From a checkpoint of a small masked image model: norm layernorm, width 384.
Rows from block 7 of a small masked image model, named by matrix and row number. Rows with one number within an expert belong to one neuron, the router's apart. Each number is 500 + 50 x the weight over its row's rms, rounded and kept within 0 to 999. All counts start at 0. Numbers have three digits each. After the name is the row's rms in percent of the matrix's.
Before each expert's rows are labels from the 100 images, of 14848, where the router gives the expert most weight on average: "colour at peak" is the nearest of a few named colours to the mean colour under the peak. Only what is clearly more common there than usual is listed. The data: larger renderings of crowded toy scenes. In brackets: how many of the 100, against the usual share in percent.
# router: router (model.blocks.7.mlp.router.weight, 4x384), inputs 154-230
# up: expert up (model.blocks.7.mlp.up, 4x192x384), inputs 154-230
# down: expert down (model.blocks.7.mlp.down, 4x384x192, transposed), outputs 154-230

# expert 1
colour at peak: white (40 vs 1.4); cyan (36 vs 3.1)
router.1 072:518554509481436579449412544488479437502559409452527413467503488502536513513487459439469533457462474531473435506486513515565516468469536497487480416461527484497492519508421568510461455605551423419528283442478536460534527474485612476
up.14 113:532451474512618490547490494437508500509535598532482494443450400433477491426518532529460564493529502514580524496533487478400561452555554509521477458521445526462520487496580505586497466516603478505483504511530483527532528550477473511
down.14 105:489506549489566508485536471467508518466489532640537617500527663502428512473498447470500525448506544517489561483558456478566493506441529437538479538507453523475467657461518571488536509529459551472512477487564500488515559446536398540
up.15 083:494608424518515412502573602486560493493547429529505477459556539604599617467534515450468528487529509550507447400513467523525507419487520535523531548538494547460559574489512557483545507632581510456487363579457506549454532444438532534
down.15 089:472444583489510457522519508521453486537427539494499552517475626510452496551541532513614446508505471471514587509460468492425491499615596466572408521496480507450483507529416468496465449532418526476497465516462487539541558597502477572
up.16 087:514518487509505479386543533495426457520504442480521457529421485510477479471393461579575507556511533476527408450504409448487502466491503384503584456482536593522535533493523419464539408405472529500450502618494483471434518528469539660
down.16 085:521518445401489456442536401420555569465538521548466516538486367525459441462505509544475481496496604552467519449510495425603523456514459433440477496504469433547641482563491447471521466520538463394492518471569502442470596498487493438
up.17 087:549490453513473494537449556472545425477477482479466599545575504403557485451466472532595466530620410529521492476440527489476588511494540447501537408407542375533520509501595545479442492533398477454373461418567555445453446557507495489
down.17 099:459513567465451477478541519560450553466539470530473418443478468460515472430504556453605585492540526503419532507578576541429491486461497465441582481642479458455430456433512456437522414495563422501495507461476512460531501528482609474
up.18 089:427512478523439544495497424507487439516680560528469512492446506458547476505562474390523505531454551449442505521539527558613376529444503530498492477463505559451451514485363528458443558505556507469565503521494496485576521532550624528
down.18 100:504442473577592338497464554533523498545426445460524467507508597481446586539448490504429509447461533475525484427497472481584536502716458508512522505464591506478546490502435508515564468532452569527440480549530536560443520437502494499
up.19 092:516470500485569426505500481540455455544541472493530500533504592574509460443616506580500464445546498524465489609472423510398490492522567451628522523449568559538562434536518442525503520517559507528392493354490527407562516561470486509
down.19 095:540521453600487519450538577455496601556542466561455478526518535482486544571580582368495576495453432504506452440551493500614545441539554483566507480558501540587498612488637535495504474563488495501366370542436557482387512467499462479
up.20 117:497395516556506505477475510581440517589397445535407441493527559515512476401488508467528406504500540497452573468522502451558445518459580530531474603538495470422486496529521438473507532508403462519490520445551478496495363547477488559
down.20 113:497499479478553456523572436556488556525469530499406454450523523454607465365466584594482456562600555566517537504435548489533484520427515546454555601472563417528540560503513429460528636481553408498481485453477508395477517552520464545
up.21 096:369472500552576486529593509507468496509520542404464519425587555374589453418603428592533538496560436472484434688549538571483434554490533569584466560472522505451439513415501572438579600518565482568445487471457542524551517501530460453
down.21 090:491478428491448456485444458553496504579470464560518536508492587478488530501495579464503484528528460551510560482520504567495468542607479591454492510498589538499461492520471561426457375549501614532416358561421464448598526530477578515
up.22 105:493430456444494495554477508513460491456504462413445529568497520419525472563478569455443455585513476547508535528406528507465533482550457490530412484459492555591563476444491403536533508472460458562471523376500497412517476502427338508
down.22 139:472522483522480537509497426444562538400569501483532557502482406468558497517533488476492515494505525565435530488534441475565427514391365504546535542503432419554500460516529524424465465475571483462604542434484508492541518447470481525
up.23 088:508534481424542490478511480554517509473518515473457566483463456522531477502506475440598472587516475422518516434472449497513363481487549477579529514450360502417505525550423495545478458438506347485621502551462533458449497580465490509
down.23 108:484497528599500491518469516506582524433490477467504520531574593479414499579437505567452549498462488513519476511510515518515528501663427539494434532494499492478535543464449509505497390505422598463536515562539522546470568390489608483
up.24 099:456454578489477583486552523501515505463423537456388435412424449538500416539538519596511496500514438442456514568432557495468466498550468449530536443514420491529517510580473527530446513530574600503501468478492466550567430548474588365
down.24 089:441411516552521484564483415552501498458394545525415554528526532504433484566468530489426522514597487443487513525518506549431503511581509441476431433499517568460524390533412532532405457522391542487523470491417486601548521519486537520
up.25 094:568446503551497391507493468520474480521448524538607481381489504481468579440456522577494530435458531523426461516528467455461524526549498498454575476560548577458499502528579495462460499502566510471491529519522502547449484491567465583
down.25 088:571538523438505512545517459478494517450459401500479500537532435534544477518573473524470458508415554521542480509537479517545485479340529497503512517522545505546535435540500431498523488496436489524457520409461415537552385428486473587

# expert 0
colour at peak: blue (40 vs 5.1)
router.0 064:486470501575529495494542471478530478471450563529552545532530526475510561564451484528496530507511521450490520496540490485483483486559414505471502649472472551476482492556590506473495529407465551589498594549575520479493560457515391527
up.14 109:480548534559504512461559460509510561594551542581455463551515512472368485528508526481510583375507516502557496588488524436551465331447478498477526520509552528490582508487509606365487430486489567527509499464628485512527494512496583551
down.14 101:526479393570505493569543528538464457523409505442560554493477508571497438532458511531521463503475529476503517554490461479549475464538498513580438537493514509453578654549510461464482457503437537483498482526497465455521489501525440468
up.15 109:357513482563568559545497451435497549472436541468471503416501477446547516487503505459487413539477527466535479526491529521533494506441480510494508537511471491481559452527529373555484475533500463507468484542479513539539462515517515503
down.15 109:489498531529552525479453401479552536564504565510406484494524440525521524462535589541508534497548500516555567503480507547516611476525511544530536531512522487554483498464546454550487544503501456579367514524313511486529528522552511481
up.16 108:518510513562506533441562520450522559550534547466523558476418593525485517525468359458496590481565500549471485537573468546571490535506517580488514525498537465509482514473555567519575537475522559540493510540561581494474513446508556483
down.16 090:567515326548598475558509514509543512520395435422494655504515521504558492520471527524483535533582498535402414533479546530517549545511495455449444540488572539494573625480459631516555492559566507469495451499530466572441477522516524532
up.17 099:504520433468502480525528508466488497487438458462518489525472448494557466538524402517525592486541475494454392488500499499455503668541518543434552452537460456467468523428498521572548522512574471543517461513385537462357516506532482602
down.17 098:522487482433481470387555543541493714580510504495501487498565528521497481522457459486499474560473541462574517511488539563484556520580437492476435503460625471538625451519462434452526563505465601455480481490516447460496402484524557551
up.18 103:551467577551541556578482489469540489466516550487537565393434549477496393527518533490540536456481492441439497506562530486481561453473424437515482449575555468520515524458606573491532474486500434513473495427489525482561479483580442444
down.18 098:531461481444534396427469435443421433454462537631543533622531430461498587557434411493494490486522501462469460481455413483552509464610509548447532478482458438438610469543529496460547540514509480558451516472495530496496493541522566527
up.19 093:596523441444487478368441434464473500564489512578490539467518372464523501575465515465571473522500486441513557355536545546411542503481452500458532577534463658404518489548574466574559528498533503521514607547534465498469546491507485483
down.19 105:494460465386488528511494508510456499526392501459453502584465652448473549526456448429523486466494541555496525458485527536672475519616510453532379440439487455539515480427454469403487488513453558519501500540478575461495522523524494456
up.20 110:427473433433415513546519505483423491471480464472500523509454521508566438509554504408474336573556506570457524549439485512474495456518468515502455460455479582492538483546425404491580494524486489497482504422468473490440411513524489536
down.20 139:504519510557497487525505481502535524404502512492556542544489485423450515510585456465473585489522442527468588470517504537491479543366422539536554590517443402550499494533522527476384456516597497523610476477456565435542513503481475541
up.21 095:389472502529506476530511504477507495520463461449458410567515518519501482426554428539503506616569556538416499594504479487518533536495461514534428486504570525466575496603573438529521495528492442476421459494486482572392510583577415526
down.21 095:587445532445447501458504456472506464558468556452517451514532552549456494493466496537495532524426478454614512409466457489591590507609604499417503571515481490499501552526521508559466550478513583538287499641501521405446500497524407551
up.22 099:439591418484408383523521495519471498586541487426475577547534550518634403401520475474451454491495555503470454544514500523497508457478498438536450434441451609433543516486521463559588479486494527468492588477511482506430460580515531465
down.22 124:471427501520494569550461494462567510435472559377571450507472485439499505563498513560489511501468489402497525504497517530477509571440445499484502519513458508524516508506445544481457535504471645482566505462453550482558566450521518603
up.23 093:437539472479486459390521544430493563522509448512521516488434407562406594486480429515461480426544521401500550472607495550443379588431450435580568479522472578453535532478520544446478525553533548506608444520493572474543491567528528549
down.23 105:500402522559535470521562507486577553493365474500450520535492692474467498601471542543580492506452509502492446516468477513518537426635564513542428521494533491535535486554426500439524532499425579450504498553506465544462541518528499519
up.24 105:519583407433488408528585592467453573489542574485468543433384460482538577484512455506434550462424458419497465513509521457448485486485498465465549457522405543437561547522550544459505451498539562517499447520520556442491491553498457646
down.24 097:510455489485502467442412409544469525470482537515569513575545487480498504460454559481520496507589560487440477526510485535542612478578482503404471534492521452480566532696446471503422440502474575462500489468487501486430484435500487441
up.25 106:353551479567520486501487505560509503485524619488536559482582539510432590553513574483476446511504503454611572447524447558493400529479487455560482561497434471402434552496491505448469543518499574532479440540398513526542569503436581529
down.25 101:439456543525523490406544558505515535426507477557455500512507477426503485500506538597530528495490484551497485580450481537484487532507530537524563577512479516399480471507538441515610449513446413454485492593520544612499568496501547416

# expert 2
colour at peak: orange (31 vs 1.9)
router.2 068:467450521426454464563547471523514526542546582503401569491532518516481442569526545552516480476526494530465534545411466495483464544532590474496482480536495473557522502515482460509488513453452536517484664446532419539506497557493424488
up.14 103:491509487624541382519401525530527523514434570556472549512480533434513506504566485555449489569456521460540570487521519459518576485520554539546491548502566552493458406546543491494479549497518415569495487333520548427521583629546518545
down.14 102:499519531483399483476480497449544498396557415455497564486440452507479536513358497542514486513468528513410487579529561549465418477592574531504447413480436478505478468567389550477489476476565495524526459567474496533484546412525539504
up.15 104:448468442538555555547454541417487545545515545556442537398441521531436490529459488491519546563471553537582443498500502511504571525560462432480532579521490520550464439470491531589624541477558492508486469451526518492618444415521518419
down.15 102:533529479396517529490449480412461463507462512486493547517442408491479445476419503482487529506497406508460442530555480503459519520523430497536459476448573532543461509441432524425429481516387590478480459487470478584545503505493486512
up.16 094:466472545422467497445480454529470431478470554488443455494457425504502540529443554549411468475546491433480511570470551526443448451453410506568461397509371473394490461523486514533505497657495563535476478469471437540491534526561542506
down.16 095:441429518538537457523482484569535490505439535521550489555501510498514469546539622521604558553506454465505499519402442539451485531599556423572528550521548553437419394530445456561438448504443536574482497566532468643514543531523551539
up.17 107:479495462550506463587461638416562537580553420466474424481526450509451517513474453560498568448440415566406489470570465464509501578485541561469447515600610501484568458449477595512577540528532494578511465491526593497555492551407537463
down.17 109:522506476485527528489482456506560552579504495518467559556511534480509509436427526456558466505600529474500533422518530546592494507552480433436556526416512484556538542516473477506458527460488526397492584509478462431469524579465411521
up.18 099:427489530528489531482472542532425544481543566579479603465473484573487461496541429535478438491492557566418577486533499582536510553472397514551407509523541484450487398465497516444526509480507375488507538441500480544527527446484509575
down.18 092:549512435558491528518538514530544514524431480466471522501466569486421460484478546485505465520493423470491359448414395479520526470524524453492496513489455513470528449562517483530496417491401536489520494615545549576360521495497459377
up.19 104:409496553486548571544537469516503437454427472522501535527475495498454487488518449485446600501542512603456515508481442507484464529506451511551531541404495437506505549524491516490535415489452521501495522415479469441454491533461423546
down.19 132:490511567542508535544511490447447528485492498445394533580508408470515472470536460547455484463475472595440557469511514455564505490329435544564539523479451490602526488504524490521426462518540475490700481433484487438541550407545517463
up.20 098:539547524530422452529486510435451419558465462522587445485457486437540525492499509533450473557371473499436391473478517534516414480504481521499588458578479506426583426478532542518496471566516516494458431465516546469464464475561488507
down.20 097:531522585442564456467522426546471521406469450390551454504488579541500488499484481489434411436511548453605503537458494497402472490474517465477508589482526471361546481503511408580533523543464483483507428507419514484521453528475459534
up.21 076:448567481540494466531539561615558586454493415468429528558492525555481542372539453498403548461557482473439389472517533384526497573440497457419560526523397391531549561490474540540467483546531528461662414588510521450478517487497551487
down.21 102:518450526570503482497484459538529522482504506498446463458490651554504501575468455517565496524479452426522500534517490493459567488569488472521443527535514568503489555528473479469498494505390560559507481409498474528502623502479540578
up.22 095:546440530504476556438525463610379349482476450493570549578501576512487491523477539542565570466510511621416561566452507469387486622569460469534427416535458560443432525506510479483515413549427566524490465452480512500487550464455463568
down.22 106:374448574583495488587506435565558577384577527473487525423450502512506445432560478504433538500590451530497516629493449499441509531352442584531551558527414476508516496547481456458503475520506447516651443475477390484542445434513454546
up.23 095:376578561565535430531422584525546427487478468449527499427517458513438501520476568489498603509485537545468459453491497501454497582459545557492580490532536465394442516424477502513513556489499501488484531437511542509461537503484538522
down.23 106:460486545452536540524455423453527459447506537421406521473489566435532504469472511606494397556570529479489470497532519546503494476542478507540500519499474543563530464504491517511354475475464633474539516383471474492566569467445519490
up.24 108:578456478428543489448402467418559560479433606487466461510540495539506466547514493522528490529588548453461444450494521518572575482470463471536503531519581507506597562544421466516438540529499464466466465508467517549472462509526389475
down.24 111:545561483502547528501537500482453552552506572458551490547486472519512529432381562470511491489484476520468485436546449500531522480518506497586539434504516465527473434468472553481519495437538459467456556443531501470432524532537546521
up.25 116:443488455505446499535598602532407418512517559471448592475487532520481517564445480497561499507570605498496495470440408537533515452526504517374481436562469501563558589535489447599589452490619463506502464469458490546565477471511519517
down.25 106:487453507510500574521490563402479510460526511555609543537480475488442624499491476489470529491532475505437486515622524461503482517498445428489475575523561437519465544481468624492520473480451487535488490483508551486417451512488527520